Weights of a small self-supervised image encoder.
Model: arch swin, norm rmsnorm, activation gelu, moe top_k, widths [64, 128, 256].
Rows from block 5 of a small self-supervised image encoder, named by matrix and row number. Rows with one number within an expert belong to one neuron, the router's apart. Each number is 500 + 25 x the weight over its row's rms, rounded and kept within 0 to 999. All counts start at 0. Numbers have three digits each.
Before each expert's rows are labels from the 100 images, of 14848, where the router gives the expert most weight on average: "top examples" is what is common among them. Only what is clearly more common there than usual is listed. The data: pen-drawn characters of a made-up script with 800 signs.
# router: router (model.blocks.5.mlp.router.weight, 8x128), inputs 64-127
# up: expert up (model.blocks.5.mlp.up, 8x256x128), inputs 64-127
# down: expert down (model.blocks.5.mlp.down, 8x128x256, transposed), outputs 64-127

# expert 7
top examples: one stroke; only straight strokes; thin pen
router.7:510467541529500517507512528534536460517513490552488501533482455490503416538490509496474533485499475498458522515541514476495525476533502516520488494502486504462499511445533508498487510479501485
up.0:495508512510519512498546503504486502496514481493512495468508520496527466483541508494487486476491518492464502474534447515514438505507485516507489493497511472497466506475478518521464538488455473
down.0:497485477489502527508526495519495484530489547541473486495500528514514474493511509481531467488484508552510449514536497494482518504517510479553512507499508502506492513492484487528526450519492481
up.1:469509523502519508562493506506506503523510519495518516457532521505485493509498536507504553511524492509520503517496539496476501488497564522506537497469495488473497530491473513524508510462505583
down.1:513511480540478512492500539531494461493468477530512515510504472451474506510522479490539530452492466505503501506508494515482520502518489511469495482506485487464458479521511528534517507503516488
up.2:465555501492453485501491464446478514442519524506514519524532512467478512498509472499525511501500512497493493457472484512482474508486531545512536472535517497499492505542499476525534514553487504
down.2:491512512513525493515489484522472504453487445494485539517470499482516494526474504546523500505514494475496552480471495464529482487508551465477546509487506462477478519509516525516512485493503491
up.3:480544524506461529518468498480511467517453510524475514491504484476476485519507449480502495509501504496482476490514473461532524517505485503518504524477459478525506530540492523494514523521499487
down.3:505489480516518495532478469506504509479507463434468496491510470490492533496482541484486526545486512486493530545462480494493485528489503526429511514478513516486532492523524535499479520500507506
up.4:497499525482504528477494435470509487501534547484503494517526510512492511489492508501475499505515542511482472540487529488493526506523510478501487524488514498534509509525505503477552492531498461
down.4:457499456481525497511471514513482487531482529535520480466508535527498527472501417518527473508484489496553468463504536518508487488516482475539492483528506452498458521457492480547512510518472492
up.5:466503467483482478494527499508458532472514505515516583491532521525494497477445504533486499481499532461495542494477490507486493502509499454513488522492511504516497488540501507514539490504508457
down.5:507537504481523498525528515470525470537493518481466529445485505524477470511495489549482504521487492496517486491500521495531453468513488481551518519507504498517527519522490527514504496506492472
up.6:474490495512527518471494460512501452538536473509478490489495489519499515489467501504524516493514513458477505488493518517519466511530486513561516489521483445493455484508505517498493556520503495
down.6:459462459507486527482483475506491499534516485517467509472541503473508527489518531490501503499536538513459489490478491477494507503506485517483510473512489493506490498519497479536486499487495558
up.7:492477479511506493477495499499446472488510470486473575515505499467551493492443503502495509500480472474477555508484527497528463508514475500485439483505436463482469477461509454538537528536488476
down.7:511455512516477458504489491488537514515472514536473503495524486490517505487496490476497508515513550485463517491483526508479504480501504513465488489512491540482504491463516483521510555487495561
up.8:512517491494503478514464511473506555497485485487557488505494542505479492451471451499533512455547518485536519510491460501531458476497533476507510539457513501540475503518508498486465476501521542
down.8:509512468465516529543476505512506493522495499537484517468500506533471539492539486489476508487466489524503483520489495508448470476552464504493506494521499494517451523536554523520493482523539451
up.9:493499467496473494452516490475520513486503529453511481485469504526453487510480476508449507483546534503484524511476462462515504487462488463511514491525528510576489489509506472517489483566523501
down.9:508489504476519501499495515498491510508525488559474534488449537505567497490550499511562474494505494525503479494518519509511486474497506476516588477514483474520486534516523484503543484474528518
up.10:494519465504499502510473488498493515471510531466508530473545501504529449491455519515490508506479525481550481490515466503497434473504512503496495498525533518518481488494463479488489519499473475
down.10:481542536512521490496520497517525497508467512489496511488501466496453487487489473502469497484508511510451530508534500520495484437558515525504469503482505546471485447509494524482517529470493472

# expert 3
top examples: dark on light; four strokes
router.3:509505501474543515474499511486470510514465468506521491501491516514523504495536535475544469514461486554542464515499500508517509520537439498505457491503521502518489522543529519482467491499487510
up.0:489563530524478532480514529484441502483458502522483461498499516530487487549475539507514502514509462505463490537508479480526541498470507517491491521480459484525526512486508529504510518537468531
down.0:500453496473505463511509521516492573488530469491500472523455508488479531466480521526500474470506501522513475504484490514511462487483510533478469518505560514538484473509470481489490467498528506
up.1:446531565443530539500497528502507537532523461504480522479490530468504504532488476520497493468489509498492480538482528508521526487484477481541521507490491475507508518437484486461500460483493507
down.1:467508464505462491460512499531486522456495527501483500496516514496544476489504501532505500482527525482477486470528476506536480461449542485502515494496493519489509497511481465532478476511511531
up.2:524531514457510457489487499512518496444514500483531508493477515471502486471472535537483515510487542503476524486473527516551507534487505557487502504456495508511463469443491491486495498474525505
down.2:513489504469503489511507478459522541480505476524514499515517510476455500507482489490467487486493514503534508495458433461491488477499490465498459499513533507511537493473496464483479504470507513
up.3:474516465494534479490426475468493516511547509525496525544476493525514511503465477534493483511502501489498496518477554528531490415489503508491497466480496498462494461535506521511488504496487493
down.3:524426537505509506491471555504503523526514532545538504505466477551544506489492470489503532501503494484509504522490482519489505510507488481477531502495476514535484510482537493475493491524544499
up.4:516505448477524462484473470471484515523526484486499526498489470501527521490526489491508473484480526481475517490475493538513496479507433493488460464536495458449479499518519528510479470510488492
down.4:541443522481503499531485526517520509519497515532473488505487506547511539468501507493518518477500522520490481522481517528457485495522492483491495520492481540512514492501520485474513464476528505
up.5:496517564503490503531500515460519483497502507472523518519492486460447503490493483497487526498508470478490493504462495532487499562465496497490519528498439498516506490481520511499517526467528529
down.5:477510511523533449522518498478468550491474480474529499480472478526458503510484507496466496521537449476506509523526462492525460502495527523477525540453494519522478482544496530492483523515493519
up.6:526511512487449520498524505458450495504487540481518515460543538479516540522478506498490528569509474520491490509482538474503492516519470445526471508545505496489523494486502476513516497526510531
down.6:448543483495484517504460503539513476487465483520532478472503478488512476523488480517454502460509492492504526455516513478513502469500500548488534475528521482479462510477475521520463524496479491
up.7:463483483517459498513472519543487496466505473528496526493529504469530478476505509461486485456484536499480521446530505487524534478476535503489484448522494502524484498492440467539525445508486500
down.7:506449499520512487524532534499490518508502507516465484513503515519527532486569481487513474533476488471547465510479499513448469522518486533503518510459505516484472513520526527479470513516518509
up.8:507530491477485495485464458507456504441536473520487500518522476492520523501491509488502480501486504515473501555488537520533529524534489483464477461485524523467477458453482513518491493515454472
down.8:483431529496470497535505548496514498527453520558490487505523497512507553499523515454496513484489497512491508476503529512441501492506488485503504467498468530541498499512492481522524507484569495
up.9:497515531489493472533490513467493486512486529482480560496509505501461463485491489504499524511483475489494500486476483516510487496525501510469498519487487483425512476507520510586486531483529492
down.9:527546534461556493508499505489516546485524477463522493472483531560496507512462538504488509486505482521488488556529469509562495511472509478502513542449491511526481517489444496466486470501488530
up.10:515501490493534477450435438447491483529504487509498546522487473480529517550515498527524482513487519492496469515452491519494516444528506491484491470495471502457538481511512522478463489500477513
down.10:536448492501500502486482563513511516515537542542494502521503520521512507471498480475529527483508505507500495527489510525461506480497487521490533471473501533503519490485514449476487474491531529

# expert 0
top examples: dark on light; only straight strokes; one stroke
router.0:497511477507526484514479495506468530511513472486513460509521503483491485499435516476535548513530498486446540515532498512552467508469522508496503512456482507495461488510479474494480556491505516
up.0:550508518503478504449499511476521525513496522495477521505493455502488492531500508486443499492500530457448493477486498492478514496508522505530523502479470480456495469470540498492489485501448469
down.0:476496469506542465524485504465510522460511500497526481506497552510556525503459503528500518486510476523531498511460502495499498522459509457513497525502518535511510489524474488481457495457484547
up.1:522500527472515514520513494454502451541445540493515549450492513531505503469429509470494465508499551511496510524510541489493492496537514468529460499479507509459523503496483573490552478510507514
down.1:470490495476484486498508518511490470442499488547508511493493461461477474551537503528531508501505518479478506488500529514491536506493507523481557477526511462502534511483519493519502487515481509
up.2:508505486512495535512512474469490505525516503500468489505475500507524491520506499558469439456502448507537447521504480469492507493552462475552483504508516501526495499527518505486492414531510449
down.2:507516504487535506509500518493494477481535515513487526470487508535534505497516466547505470494458537499554482493482517460484549548551472483525492505526519498495505482486531513447525445529524513
up.3:505494464502484493509474492488487518478505517494516511497466494518507481485492463511500533533499431497551502484465507477490525464505503499476518497488520472529511535530501503479471451498499458
down.3:523481472504498497518539507526498468509483519476471537488487475514475518464548521476527476481497516500495468515485540509453502514546499498550492479549494490431520495526505543491540492510524503
up.4:503531498515525529498530489515491516510497505507486478486487518485468479501534511535485456506493501516520464491521481534497542512495492497517523511502506497558511495508537477470503456523503482
down.4:519459541543502480542540465475497508522517522516488515505482489505532479507511507518518512523494471459526500456490513507494508524513507474522510518493525473519525509528512520490538494498504470
up.5:531496486507433513495545479496488516526509516521501511507480520542526462497494452475514485535523500523468458490536532539477537478504509455535479455522452517527489512497510510484500494497473511
down.5:481468514499517463515488497508512526511531437510522497487490516513483498465514513512468533533505519498498494524517459473526479482496505519484519509522479476523491548504523542487498496485525525
up.6:500534540508528521492461483531490481503479476516527500480503529452465490524541546500470469482512477496476490470539492490496501503479484494505489497557520533502531455511513511489526502502481533
down.6:530500492511479500503512521515543485452516496469470570473550543502533534535481488501532560498472473532505511500450496518511458518522488493492500534470474540497505530532516459506514486475501466
up.7:502511501496489542493489510487491450462526507510482551482487501558546498534488468543505475502475518500505497497464541433512545544557468507516467496528547526469502508466559506491513475538509499
down.7:482544479486538520476473497503478450465517475514541514494501535562505476483477457534486495494514514515515501533520470462521525530530466502510438514516492475470489472468517533470493470540470547
up.8:481455500491476480509495511478514525526446498497502467547505508468439487501478542467500526483533481516480524487537521531506468439486512516495501476478484510516497516539462493536493506459505490
down.8:535540513482526503514477499484493477469529508474510511480519492520513507499508485552503476525475539465537486484493520447489552552530474496501510531533511510487517510474519520453504477500510517
up.9:470527483486483531503491495486485505525520520481490478525501495488536525500537504504502431467455493549480448501506513509484495482516509456553490479550521508548503524520464493520503443484479475
down.9:482515533468532472492504536478507522477513499533512515460442524502483456520475505555498483537516521454527501475489507465514489514474523513500538523508524491478505525439482509491512526488507505
up.10:496487528491483514507545494525524474551450524531497558472498513509440460492509514491519485443483499518478505504505541494478494485525501486539537509535464470506499506500504566513507493463514486
down.10:487506516473531502537535526513524498510478486588492504490468517486479441484499506495490501496464484518491484524533509519484493498521497514507505484501491493498477525505501548507539495501526517

# expert 2
top examples: dark on light; thin pen; one stroke; only straight strokes
router.2:495550464521484514498483492500519480486490524481543528453474527480489478493449491493525474524518484488529493478473478516512485496444461499483474527497528528503515485514514486520494521505492498
up.0:480457466496507503533534513489522509504493499489498540457478469512513472469513479516512518442491478531531501494514501475485490476528510493539554441528496491535488522484458497509537513489491480
down.0:518450499498512455498480508520467485517529469502489466471548498496581498479511503528492499493470545479505471518496539523516505547519491558488531476505500456483490483443509487485541493521497540
up.1:531532479504469504539492491524509538504510516516520520478504483450531475514488478519526469518474497453511491483491487526502479468482500460528488497558529491563499530483504454484505499505466487
down.1:499504490493516465497531463463512488525459509459513482453529467510469502505477524468449480505544499497475497555513475472493496499484513521473487526509548550423503453501502513511518537522481517
up.2:531441523467472497511507557531507477515523490527493492491489543561482439498529529508528486465473499533514490485520482520490564509515529494503509473522467444532488523449511529471535532490484487
down.2:537480495489529508489432498499530480480551486498476475511506492523546521497501529493492495474455576531501501521454486460514535540532510504464465493490492474479538512484520507450518444482492527
up.3:539529539477494467525517485481488508486522525511452520465536556455488472506508482507539494529429504532497494525485513531462490523488476489520529518480485501494521518496515491487528508496481484
down.3:476475494532508483497473504467474534498509457522485469541481507517518491530511496547530499474489501471532502475465477496524488456439558462492531507444510453517476510512504460525501494493523522
up.4:474537496486507528490472465496475491533474524494516525446480469552543503446471519513493439489544497496511500553508505512529490513557523483542499489481517484469450484512511545509497509507486522
down.4:485535454507483481512459458501500500503544466492496486515510509442452473523513514508486556509484509492464485496455483508516466475466518506467504514512499472546533501519513476502466462532526549
up.5:507504488486566505499488461493498517460518535543518480490461502485492514485437495517513531530495482529517577485480557521556472522498503489490512497525516484508519489488465509474508467498456524
down.5:513536505471501482484505516470519497547489477486529489481458489545423440519443491506492501475493466544491506510519472520516489479497519494503458519510487536497521524496496535456483491484494480
up.6:498500536514483509488521518539469497449506496534490471535469490515492485481516501483502493547456503539479516477518500527458539506540506504493441445500489516510518538517519565470506498513481484
down.6:493523482539454531486509536542489515487512491477500506534512515488526496523513470521518521515528458510501490466498516539507438465492502497519542484473516508505498474533468455518489527472510465
up.7:449455495489513479521539513479511512530470460489526547483471502513498488477538477486490527452464490466493498491483530497481480472501518521513537461510488491433499506520530551521515514475543537
down.7:456508493494494539504521528534507470526467454544479495536483503467504481510502508512483488519438471504486496502524497511483538487525494516509498481488493451551484527496530510505513519507539454
up.8:450474499491508493540501510503485523587497485511506565435491528485500493454520500511513503461496496472517498492492525513488464501509513524541553475512471470478482525513484529529515532467523521
down.8:477512485505479512463492496535482442487483461514491479527496483469489464508518510520496489510445478463491487503536517499491559494525515536473515479498543442498477496467536540485516519544495504
up.9:508473504453512465497457484535484518508541470477493515455497489523516520493487554540496498493497537539506519493515520515508471514495522456491493532518485504494509476489472494518528496499529527
down.9:487518470517477487496474507489494529468524482497491533488500527485478498524505452529553483499514506471554469461509503526505457462441496475532537527503538531495480490534484447507457490494523506
up.10:473486497501503472478481510511496512513502504500475492507524505521482484532512509527536531540493480531503509451495543520527507540489511490488519496479478516482520512516466480558492499503530511
down.10:501555469500489522463478496494473506449552452514492524546521536467490478521506494546551511503504488488487491467462505486515499497490505496509546513491487442521498517494488444494515480488501505